config.toml
questions_per_image = 8
encoder_norm = "layernorm"
encoder_layers = 16
fusion_encoder_layers = 6
fusion_encoder_norm_position = "pre"
fusion_encoder_qk_norm = false
fusion_encoder_parallel_block = false
residual_init = "none"
Rows from block 7 of the image encoder of a small model that answers yes/no questions on an image's attributes, named by matrix and row number. Rows with one number belong to one neuron. Each number is 128 + 24 x the weight over its row's rms, rounded and kept within 0 to 255. All counts start at 0. Numbers have three digits each.
Before each neuron's rows are labels from the 100 images, of 14848, where the neuron reaches its highest value: "responds to" is what is common among them. Only what is clearly more common there than usual is listed. The data: dead-leaves pictures: piles of overlapping shapes.
# fc1: MLP up (encoder.blocks.7.mlp.fc1.weight, 256x128), inputs 0-127
# fc2: MLP down (encoder.blocks.7.mlp.fc2.weight, 128x256, transposed), outputs 0-127

responds to: mixed sizes
fc1.34:113129140137118094134117161157083095099151078146171156152139176108118170133107126118109180138146137131119127136129149126156127096154101145137156108136101084163106153143152127178144114125130144115084089137139131103152109129145118159171111137114138130134125130145100114145112104166127139114123122113089127163146149156142098140111065107139130147125138128065096172111085158147153145124138
fc2.34:174120109166154133090084105161120158125142147121095109116079114112141067102112163136133098121125174118104144142139113105140145138119116148132130113159097116141150077167106192073133101142142102150129130111130122116158154122115128177137115147132079124122133107109097137132129144126170133117165126109108140138170094127103178138087147135091123086112122119122141110156129139156131127113120

responds to: shaded; mixed sizes
fc1.37:154142103113129134140091118144091115113095157161100176151075138117143137112117129145090157171149136097147164107122138141097119102112136114129078154123122120134109156146105093126126150143136140109140092110095112131153115116087165140164144164179167122110114156122174125125108129146121156105093190112105135136113135147136091105150089143112143187158146137114116109125121177122142134118141
fc2.37:122126114124073167144082119093173168101164129134164141163126140167112132145149090128108148106169130140102127154089083140161151153129127118126171120126102118118100113138149167112137132145078153134105121135125145132133131130142101099113103108131118121137159107114107114161147162120122137055131087129130135170116077149115125128121124092174115112143119111126136160129109100169122148169154

responds to: textured
fc1.76:126148133124121137112197123124126177180120178097110116129130095086182102121169114146141126137139088128152150132145135099146153139128151134167117110106166118100144141120128148103108143154159109146152144131160095134122116138156147122107099149117134106130131126133149118183095094096171140128115167163160121099118102102142146151081108142152129145122116118139128154116098074115096084143121
fc2.76:136141121145095096126144129106074155111138107172120103106075117124098099141151118112143093126145115158127152156158163133090125126136156129154151161153144165102126128120114162131117080147151130133144115130081125112131168115112140173137134112127148100156138118113141149179113112155078153173095144106148129151139108140108146131161125137124092085069165124093120121119127130146158123134076

responds to: textured
fc1.240:127122138098152158118141128102111130118137146158117128166121087136123107107145093126139107152147121168083097133109118118128143120141160122163166091142130155122156127111104106138110093163133159136101131117132141134138139131146183146145086150079178144145086133120166120198132093140144128165114110167198116150135109107139106132104167160106114132096108147134152152102144087129131143137103
fc2.240:125125096122173140131172134149103135146148147133152096124105111130113127130132148139137125076105124141150183156171102117137174127108132156113149131139155156118074099165141125162178115121153095103164148111090143152106108112142115158168137110137146164115135126155120154124136144113097128136101146126066153143126165126095128134132120110140165099154133141149092145092078123153113171163130

responds to: textured
fc1.144:109111121130112151097079136104108093108123153118114107124136151116137105114127101169132105108142082127191127179132139102126111078119159159088134113096115093122106102135146123137134159102170103089113072155140140111164143127142129152101158082117111111114086154137096152156143129133122109086147129134107142127169134122090146148117142093100152104143161097118091129165142141135127139143159
fc2.144:142133131127147143159146149165107158159178120105102102086127093113097160119115095116125128139104093153132118134142107101117129131158161169106131145090187177140190113103117169147134111151095090173129121126160165157132112148142152102130111134127135108109100128110098152102121146103079125163112121121096116143119150109125079104112169100131126151106112157135123154121087133112135130129146

responds to: shaded; grey
fc1.236:114152096147141137118115139131118079125149183116139121149196133164130165110120166178112114114127098146107125145192131190130106141131125104170108102155124145134138147140141102097135146125136174158165104098142120088104099091105123119117119145124154125165131147078140126134119124162140116098130112124110125121142119112136142101123094104139152133186130108181116109117133105131127161096140
fc2.236:130122134134082144148067138125126144091128117118127146158134156091152135140101110146128138143124146114139122135114148151094105135139108101082083128153081155132131122104179172141108107115141116072132110080083127085127140140111125113121146129131136135105121111159121124110123123182117118107125126139137093084121145133064099125112134077147150081113119126109137173125148161144181101126109

responds to: shaded; dark
fc1.113:135091145165115135171188149115129124123148131128058120135145133121146138171111104160133096130103126086110147102098098097136152133129096150131099123125102124140135115087117131137147126139103118165111099126056114132159139126156148116128150100164151141100122149102141110131126091162124106133154138132203154122137124115125179099114099145168109161126134111139129100143135098094169138120125
fc2.113:155149122139083152115141101113137141061128122151120108139151162136129135142103123148154174141088131149114129071137104114154110138157092132160100146119123153120154124128133147066154120098083123141152135100124129085129147118106123169103135100153147166147113143129118140123126133145170139120136085139128136126141159142063101139104146134107151141167098083177134128130167121156136131080139

responds to: grey
fc1.121:146127083093116106120105128168133146112113127119108125125136170128142073157146121105179129144101130095141099108118104117176142171088133084132147158101100107121121149102092104139141141087115122123096116145114118136121157110166098143109099099151131124165091096120128125149076137152166110115126111166081125141094130161145097135105144146159123117122132149116126160115146125135134116158196
fc2.121:128094102151117121121128137101117165146114133130121145126158151151137142150084141127119152134135129083138122139151139147131120076118129139090111121178118141136176134132192126146102126114113158157158112118127119103135144164124108113138094114150120120115135140094155129105153178183119143144123115141142075118149187132113137131158115124064135123143086110142138080099101136170109101065138

responds to: vivid
fc1.52:129132153116116132141183131142108090125136138131140111156111156129153121112158148101120056138098176113163109135123158129072137130088096116114120145126091128148120126135133120137128082152129145111107095128107121094111095143146134119154131106123072083133146142124087140132136141126133160137148147132148124143125117134090111139106158193098172150150079106105105069109103117130095135143100
fc2.52:127125130093121125131117099077149181126138119102108152084141142136089142107106100132103164134141059127110148121149112144195119107183165156140126132114123152113141134138102116127132158130142140161144161126132107107130172129097156141098109130147191161119101127149133117094111097133107104107105088115103115148137149115162140135137139145126084112136151124125145156111138096096188119110137

responds to: shaded; grey
fc1.122:117125127085149124136093081134127125121084136151141182170145135119123137186123108085121113142104098124110142091093148117113132087166137078117125127119087129152153155153159086134156121144135174111140106108139118124102096109138115118128102086105096141099155146137131114124061119133097110124119177107125112143129129133110105134120079118152178121136091126158164168135120131139134133143127
fc2.122:139110121147119144103167148115143135156153104157169158076143134134146077169158136125136137116139138123146096126154191128173151142185094121140122110154111148145129121133135175094090115125097144116144162112145127153153096135135123152100110101103161125149169089093105145153082134134141131156153134138124170092122158141114137109122111160112130115146111154096084144138116113140153155156106

responds to: mixed sizes
fc1.148:123130093125112162107122133119162146109155130145139127137158140168141095058155109154162134107141118156110155132134100126153177127146153108127129106122106119090169126140070154164123140165150143146150119166117110121125109070125098147143126094156156128125164071154097150142134114121111093095122143115138157138133100117145097122110159119101134116182104100110138098099122158127167140121112
fc2.148:182131133155178132104173120128145112077119170080140108122109142092110156118157148116119146147113141093123088127102175137105128166136070162111111126149137101102135159094121139128142092167150122121116130101142152156148129169128160141124129145102109121134161144120163141147141133130108156143097113129107130121095130133162142106123064157137104124099100136139083149133116131131107120086170

responds to: mixed sizes
fc1.164:103158102118104144133158208157100131093065128121129131114167160131118137088105125149127135106172137141109120139090149128122126121140128109124130102145122142133145141114120138112143168094138132119125157132153167075130131126146125184115125176127118155158113140129141117136147128105113080098179098119127144176116101109118136134096153115131146119166138137171078154104145096140121111173124
fc2.164:122116118154125140130180105131137141130196120165134123146134166137113129119142110176132157081113129127131152170147120085106130135100156123153143142122083108125125144156165129128133122164065150104122103123139164080134146085113097104107128155103136106125115125110105113126155091122106165160164058143143142123129122169101159128131133179104140101145149123142108116115123118155106114120158

responds to: vivid
fc1.135:144130096116137138105102120100159151134126184150082113084116144104118168118164076135115159130112120111106137151118131155113129133072108129129119093134130134102165114138091147071182121173147136136128136109141122164091123093098089113120074148107102081166102174128130113134176135126119122148102163138145137113107123138109125151100136125106163121133133162128141135158137153117099136118120
fc2.135:098135151119081092114155112143100139111149194091145109148104107125117115121104155134131116147129140107119152173157134139141155101124149128111106144126128117166082082156107157142132068122126139186151127161125141167121131158130119149109141151166140115157121114080112127111133121123154159073096160076134143131148150142092079114109101126120152134164141111131112125132122156118086146131133

responds to: shaded
fc1.250:079153103100066147118165113088115108068122123110145094118148102135111154150150157119130146161122130151138113075136119173123098105087124147130107150126119167156117111109108128083090163130110101127160164100098147110138118157135121115162122114138154089147111131168120162180164152152129119125141136146130113140115147121133151158107128129144125133151112133092073135160117146169139126148134
fc2.250:187129132118099129096148153127114120071133104159120110126142114117165104129114163104151104129108074127098132123149134169150121133134131144126122077124093171184159099144076144142123152171108097108183177107152131147159126118095136115138112146150144068153120155133119100133136152134110112125146141095139117096121179124131137155133119134116119102152154110144143103132130115117130112126173

responds to: grey
fc1.137:154117117154150145172201117112139170129152117109156153147123135141125129095123139148122099125090114083128123111128144152134120076143111150144136049108099146132121171194115113137137176090127099122125112144097110157118141090125160133135130109153116128130125118117105132157128141101094103127153142114148113148164131115141115090135119110109094101160085136151156133136089155112088108138111
fc2.137:137152144116147042128112180157120104148117148130170157200138127093132145142118108125140119133127147126128144116104100086103120121153156126097091147153125134118143110099125104157120131149143132131084147122120102096133172132137086101130057155117124120110107119117164173136127101155144128142129155151088164151142148100139117155100118145114135122148150128071120152148132120115144099146133

responds to: vivid
fc1.114:137125152101095121099163132141112145114121169181103158059133120104100097130131109155131145133159177105123098100087107137139125110095126142097127069144133134171083094143164109112129123131161111139109076134098134105148110103115131135120132102134156161166094141106147140112137146098162152096140135114126145111142135083156107128139096130152122125125135114079139148120132073146140150145138
fc2.114:132127121131129184153033163105139126154164122142126104109129143151151121128134114117090128143090147157102128133129141112127099144130117106117166155123134094135107128135111158137108135096073101153143102113105124155142114138120099124140149145123098132101146138171087095140112091153145153157109124081078128130160118168141118097169140152110091154097102148149137123115124127092115104092114

responds to: grey
fc1.223:169112132116133148094129093106105135139130112120125128081099093170094115098115113132128099151136100122102097127114160135109082124108116146139112159120166152166115095092108140129108128100112162133161094163112095114112092106141149102137075133138094142122160158106129151155105131113154125094133098165171163086117127117137133136118145175118139133164178151086141151106124148138158089118127
fc2.223:136140125114154078117110128166162141103141099149159099187125153102110136123137122162105128141108097152132112139126102133131194136124171142140117138149099112117167154140122071115084172133141143104111131156155126126127094168144174087118137132091130071121111148142127097156096125110115085130106098121108091154120119097116155172147134099137149114129123125105114110126148137117108118176126

responds to: grey
fc1.104:134116108137128128123084144111107111122134114149152146134170109127104135118176165138123174140124127128114141096096136148109129119122126151137118161094103121111119126150137169125162133141138120121103126203135158122131080191109118138139115116126106119102123161105131065183108066089113128118139146125129140159108134170138109136127100134122088156112106134171099181152082132102149126131131
fc2.104:116163148091104161140110141172177133130092102096144108103139121101111141088147114119120135123156149121170143169109156140147136130114124160117114145156093094110109151116170125129123161129111133121146162125144110134178101161137125067095142175145098117161076104136129100121152145178107126075130132138129112129114117139121105127125152115146088139198159153126151126124110117127146140143147

responds to: shaded; cool
fc1.132:087117097107134091098100119136151122147123135139149127155145131101141169143107113178124100099124121118141102063111164115147140096180109148144115160136092137138122178087146115096121149124132129125152103124081084106093104125131123148147141109083170142107124129135132117115095120142174164109133129113139128162156125125140120162127073125138149114145096139159091130123152159071129130146151
fc2.132:106149118142128128078071110166134147168144130119138157168083102082153143129095118124110107117120134136142102122131114156159118120146145156137098171127078110120084129137112083106109110093093156104119121123093135119120136095159141144092119131095142143126157138126146132117092154121110124100131164132114113144156105150105087150168080086117141132119098146114191165102126111111138126100134

responds to: vivid
fc1.58:124100117147130090141109115148111133094150139132173135128083140110149084107140137127127158164130131135134155113138138150188114145174146121153129114137117151124162127123140116128128106147094152109092103129122161136113142124142149095113148135092107106126089119135129079163134090146150171127148109159096108122142083112149137082109131138122114128180119094118090165080160173148109166147176
fc2.58:171121131096144175103153123144138107157116115104143121137149120115079120111138133132089098163098109112107133134122148130106072115145138140114146130097128145143159128150093142126157141127171150168149142101109137125079130148088148109119092107113128129131138114132108157113120101121137102119133092178089058126147175116097121190094143100151133128118099107160126100138108130093125106162099

responds to: vivid
fc1.88:102130115150052117092161123119142076144091141115091143111114114097086101135159109147132125126095134144114133099128136142103127110123132139109127123068120135074113128180093157149113134133108198201118112121107136114101127156150119145110104099127126120100118139146142115150116120130149119131146154141169109128153102102137087141154130129107128116136181116149112152113158136129140164154147
fc2.88:151144143095124151119069093131132162164139113132123132116122142128128127116154151106129149168151117164152122156114102120142119145130110100097144147165110135161095139107112125076154128156151139096157174177173139169139109138106119100166131072149106132103131143144103144108112119135103182113097149110103122130096148095157172142161094151105129095090116153101118119144091128109136127111132

responds to: shaded
fc1.43:056161116143125091122149104115100090125153103133115118140120148130100155112103115145123163147099127146135123145089156136136136101140138127197115141107143118116122103145141102129118104122136136109146116166115114091108128143105153135159139138099101146110197126149112119134176101099119117114135139149132128113117153133132162107116139124148175142119077070105126082134101080135141153071102
fc2.43:141104097187123122121101142127134129166162137126144111100175080141138131109124128160135097103114161095108148115141105121124132098179109142103165106120135142092183118106091108122125083100157106113121129146194133153118057101140146136082111131100154107118114079110140130132143112179148137137100111140114103106118146150108127132155097131115096112122114134116108131105095141131138096117130